A small image captioner, trained from scratch.
Data: trained on made-up road signs on poles, 8.0 epochs.
Rows from block 2 of the image encoder of a small image captioner, named by matrix and row number. Rows with one number belong to one channel. Each number is 500 + 40 x the weight over its row's rms, rounded and kept within 0 to 999. All counts start at 0. Numbers have three digits each.
After each channel's rows are labels from the 100 images, of 14976, where the channel reaches its highest value: "strongest on" is what is common among them. Only what is clearly more common there than usual is listed. The data: made-up road signs on poles. In brackets: how many of the 100.
# convs1: 3x3 conv, stride 2 (encoder.blocks.2.convs.1.weight, 96x96x3x3, each kernel summed), inputs 0-95
# convs2: expand pointwise conv (encoder.blocks.2.convs.2.weight, 384x96x1x1, transposed), outputs 0-76

convs1.89:500500500500500500500603499500500500544500500499523500500500449509500495496493500500500500500480500500500500500500500500500500500500501499500500500500500500500497500499500500500500500500500500500500543499498498500864500516535500500500500500504477500501500500500500500500515500474500498500
convs2.89:492542499500500500500500488500500500500500500490498399500496515500500542498500500500499500500500500492541500500499500500500500500499500554500748511500500500490500500500487500500500499500500429501500500500204500500500500500500499500
strongest on: black face (38); star (25)

convs1.67:499500501500499500500505500500500501532502499509594500501500546729500496506673499500500499499669498501499500501499501499500496502499501499500498499500499501498552501500499499499501500499501500500501530502505486500469498409449500500501500499493582501500500501500498500500584512518499486499
convs2.67:595715484500502500500500539500500500500500533481506455503503627500500522507504500500498500500500500505529500500501500500500516500499501440500497470500500500479630500500508500500500500500500503498500500500489500500500500512500500500
strongest on: white face (43); black face (30)

convs1.85:501501501500500500500429500500500500600500499521551500500499309480500472449751501499499500500437500500502500501500505500499499500500500499500500500500500500499513500499498500499501499500500500500499404500500501500602500477540500500500499501500569500499500499501501500492529492480500514499
convs2.85:587472502500500500499500544500500500500500497499502523505501466500500467506476500500501500500500497514488500500470500500500499500500500501500454495500500500525490500500506500500500500500500542500500500500054500500500500511500501500
strongest on: black face (33)

convs1.65:500500500500501500500454500500500500489500500523534500500501438501500493489504500500500500500486500500500500500499504500499501500500500501500500500500500499500506500500500500500500500500501500500500481500511499501479500468500500500500500500501877500500500500500500500500521499470500498501
convs2.65:483523499500499500500500493500500500500500500499500581500496467500500493491493500500500500500500501503539500500499500500500500500498500576500522501500500500497489500500495500500500500500500491496500500500561500500500500481500500500
strongest on: white rim (50); black face (31)

convs1.82:500500500499500500499503500500500500783501500533484499500500498534500466539710500500500500500533500500499500501499500500499498500500500501500501500500500500500523500500501500500500499499501500500500367500500500500493500534471500500500500500501464500500500499501500499500515489468500518500
convs2.82:643403500500498500500500544500500500500500500500496700511500518500500521500493500500500500500500500500513500500499500500500490500501500475500442495500500500513495500500482500500500500500500570498500500500568500500500500461500504500
strongest on: white face (41); black face (36)

convs1.3:501499500500500500500405500500499500446500500525583500500502598452500460391414499500500500501507501500499500501500499500500500500500500501499499500499500501500456498499500500500500500501500499500499449501498497501783500435535500501500500500500567501500500500500499501499458494429499493500
convs2.3:594580502500500500500500448500500500500500499493501443502505656500500320462503500500498500500500512499413500500517500500500502500500500439500516463500500500547519500500497500500500500500500573499500500500368500500500500467500500500
strongest on: black face (41); white face (40)

convs1.69:501499501498501501499312500500501500436501500343545500498498424550499487564647499499500499499470500499500501499500504500500503500499507499501499501500503500503388503500499499498498500503501498499500510499514500499613501478421499500500501500505438500498501500500499499499381528527500515500
convs2.69:383581497500449500499500451500500500500500488503507491507504519500500573508491500500501500500500470500366500500476500500500426500511500549500568515501500500595454500500503500500500500501500542489500500500466500500500500637500499500
strongest on: pentagon sign (43); white face (32)

convs1.72:501500500500499500500505500500500500525500500462477500500500453491500485491472500500500500500509499500500500500500499500500500500500500500500500499500500500499530501500499500500500500500500500500500850501500497500554500544514500500499500500500528500500500500500500500500532504517499629500
convs2.72:492495499500499500500500562500500500500500500500500498500500519500500496480505500500500500500500499500498500500491500500500500500500500500500502497500500500361501500500439500500500500500500513501500500500496500500500500500500499500
strongest on: black face (45); white rim (32)

convs1.71:499500500500500500500525500503500500511500499543509500499500514493500886490518500500500500500483500500500500500500500499500500500500500500500500500500500500500509500500500500500500500500500500500500504499495506500499500514499500500500500500500517500500500500500500500501503500488500505500
convs2.71:492477501500501500500500513500500500500500498490502494503481495500500475591505500500500500500500506491482500500574500500500500500498491544500521492502500500504500492500528500500500500500500449497500500500497500500500500462500500500
strongest on: white rim (30)

convs1.47:501500501500500500500558499500500500493500499432419500500500511453500484537862500500500500501504500500500499500499500500500499499500499500500500499500499499501505500500500500501500500499500500500500469500500501501505500516498500500501500500501542500499501499499500500501473493511500510500
convs2.47:650709501500500500504500518500500500500500496506502447500497298500500523472501500500500500500500502500450500500522500500500495500500511608500542526500500500506500500500500500500500498500500501450500500500496500500500500521500500500
strongest on: black face (31); white face (28)

convs1.29:500500500499500501500434501501500502540499501535436500500499628623500494493514501500500499501557501500501500500502494500500504499500498500499500500500498501499625490499502501504499501499499500500503473501504478500546501423371500500499502501498465500500499499499500500504398491732501496501
convs2.29:812488500500499500506500417500500500500500500500502421506495540500500455461526500500493500500500515500304500500495500500500501500499500578500530495500500500615484500500441500500500500500500487456500500500543500500500500507500503500
strongest on: black face (36); white face (34)

convs1.28:501499499500499499500482500499500499499500500454388500500499633596500497440389501500500500500532500500500501499499501499497499501500500500499499500500500500500555499501500500500500500499502501500499471501500502501504500537540499500499499499500486500498501500499500500501472489795499496500
convs2.28:737377502500500500500500488500500500500500500502503476497500493500500525615500500500500500500500498500596500500509500500500500500499502494500443476500500500489458500500502500500500498500500514496500500500471500500500500456500499500
strongest on: white face (41); 10 (25)

convs1.21:499499500500501499499464500501501500539501499537507499500498542507500500499825500499500499500517500499501500499500501500502509499500503501500500500499499500500483503500501500502499501504501500499501386500507497500604500546440500500500499499496511500500500499502502500499494456403500497499
convs2.21:660760508500502500500500515500500500500500499510482518486501165500500587521458500500501500500500517552501500500433500500500496500502500540500510555500500500507337469500508500500500500499500479498500500500490500500500500544500567500
strongest on: & (38); black face (35)

convs1.32:499500500499500499500484501500500499607500499469498500500500525672500509457531499501500499499655500502500501500500501499499504500501500500500500500499500500500454497497505502500500501496500498501502457501458482502577499519639502498501498501495359499502499499498500499488474494675501481499
convs2.32:619539508500500500500500497500500500500500500495498522497507503500500611501490500500501500500500500479502500500530500500500494500502500519500455622500500500457548500500536500500500507500500933506500500500509500500500500376500499500
strongest on: white face (51)

convs1.81:500499500500500501501454500500500499435500500533494501500500402393500487809530499500500500500534500500500501499499501500501501500500501501500500500500501500502459501501501501500499500501501500501500612500499499500508500554456500501500501500501549500500500501500500501501509495428500525501
convs2.81:455513500500498500500500431500500500500500500502501517499500437500500504500497500500500500500500500499493500500494500500500499500502500489500495500500500500574500500500501500500500497500500492498500500500495500500500500502500500500
strongest on: white face (61); black rim (46)

convs1.76:501499500500500500500577499501500501546500500419700499500500341563499464531466500500500499501424499500500500500499499501499499499499502499499500500499500500500446501500498500500500500501502500500500465500506498499474499444700499500500500499500454500501500500501501500500400478505501490499
convs2.76:472618500500500500508500495500500500500500498498512571497500544500500483496539500500501500500500498508486500500472500500500501500499500530500477474499506500477494500500495500500500500500500496499500500500491500500507500435500499500
strongest on: white face (55)

convs1.34:501499500499500500501479500499501500450500501539400500500502471517499467527557499500500501500465500500500499501500499500499498500502501500499500499501500501499572498501500501497501500501499500501499504499507499500526498492535501499500500501502461500500500499499502500499568507842500532501
convs2.34:669311500500500500502500537500500500500500502489477272501503753500500499682520500500498500500500500500517500500459500500500499500493500462500473468500500500379499500500488500500500500502500624500500500500523500500500500541500502500
strongest on: black face (33); white face (28)

convs1.12:498500500500500500500503501500500496537501494548489501493500470502497871486522500500500501500501500499499500500500500497500501499501499500501499500500500496501496499497501500501499501500500500500500524490476493498491500527507500500500499500500492498500500501500500500500505503512501590500
convs2.12:507491492500517500500500480500500500500500517501499477496494491500500502954495500500498500500500495500488500500505500500500500500500500488500501512500500500496474500500500500500500499500500456500500500500571500500500500457500499500
strongest on: white rim (37)

convs1.59:500500500500500500501626499501500501527501501442384499499500439362500406479706500501500501500363499500499501500500502500500503500500502500501499500500500501499469502500501499498499500501502500501497481500508504500433499546434500501500501500501559500500500500500502500500450514580499546499
convs2.59:644524500500498500495500502500500500500500500501498497500503499500500487545486500500500500500500503517501500500500500500500502500501500498500505484500500500500522500500500500500500500500500531500500500500507500500500500330500497500
strongest on: white face (34); black face (26)

convs1.13:497500500500501500499513501500500495464500498461494500497500507548498875489522498500500500500489500504500501500500501497500500498500501500501499500501500497499538501503500501500500500500500500500500486497467525497480500549500500500500500500501486498500499500500500500500486503510500485500
convs2.13:517501500500497500500500497500500500500500492498501501506501507500500469520451500500499500500500479514508500500532500500500500500501501483500500502500500500503487524500502500500500500500500448498500500500536500500500500587500499500
strongest on: white rim (32)

convs1.79:500501500500501500500538500501500501484500500487837500500500492473500522445513501500500500501540500500501499500501500500500498500500500499500500500500499500501473501501500500500500500500500500499500600501458503499448500455600500500500500501500481500501500500501500500499458504475500546499
convs2.79:503535501500501500500500491500500500500500500512501357500497501500500572462522500500500500500500500502483500500504500500500504500500500531500511515500500500501455500500518500500500500500500505500500500500494500500500500506500500500
strongest on: black face (41); white face (29)

convs1.33:499501498499499499499414501497499499379500500483608497487500698433500444494605498501499498498517499501498501499501507500500497499500503500498499498498500499503369497516500498503501499499503499500497505500582500500404500486388499499500500499511595500499501500501501500502435512472500524500
convs2.33:515445488500499500500500538500500500500500501495497577501504500500500449494495500500503500500500495439425500500505500500500498500494500510500539526504500500494180500500502500500500502500500299641500500500522500500500500422500500500
strongest on: black face (53); white face (25)

convs1.45:500500500500501501500624499501501499559501499538703500500499412627499431493367499500500500500447501501500499499499501500501497499499501499501501499501499500501531499499500500500500500500500500500502364499499503501550501541475500499500500499502405500501499500500502501499468504548500421501
convs2.45:535421500500500500500500395500500500500500499497498522496499382500500536520440500500499500500500505507456500500521500500500500500493500389500577500500500500480548528500496500500500504500500576503500500500540500500502500490500499500
strongest on: white face (51)

convs1.2:500500500500500500499822500500500500532501500522477501499501552486501450437489499500501500500518500500499500499500500500501502500500501501500499500500501500501386502509502501501500500500500501500500482501459503499510500514423500499501500499502429499499499500500500500507396497507500527501
convs2.2:523531500500501500499500548500500500500500503502507572512516493500500375499529500500504500500500485425419500500522500500500500500501500568500768493500500500521557500500487500500500500500500601497500500500612500500500500505500501500
strongest on: white face (42); arrow up (29)

convs1.19:499501500499499499500397502501500499285500499514573501500504667539499467405516500500499499499543500501500499500501500499499501499501499501501500500500500498504392501484503498499501501500498500498501456498487517500511502452445500501500500499511416500498499501501497501495387514478501406502
convs2.19:456483500500501500500500467500500500500500500529507492499492437500500480533462500500499500500500499500450500500439500500500508500506501482500456502500500500551459500500496500500500500503500431506500500500298500500500500529500501500
strongest on: black face (47); white face (32)

convs1.41:499499500501500500500334500500501500736500501465479501499499375429500498360578500501499500500532500500499500500501500500499499500501500500500500501501500500498475500500499500499500499500501499501500483499501498501592501464517501500500501500500481500500501500500501500500483507528500594501
convs2.41:635544500500500500500500488500500500500500500499503511501481500500500498510486500500500500500500500510478500500500500500500505500499500507500503504500500500417500500500486500500500500500500443499500500500456500500499500509500500500
strongest on: black face (44); white face (25)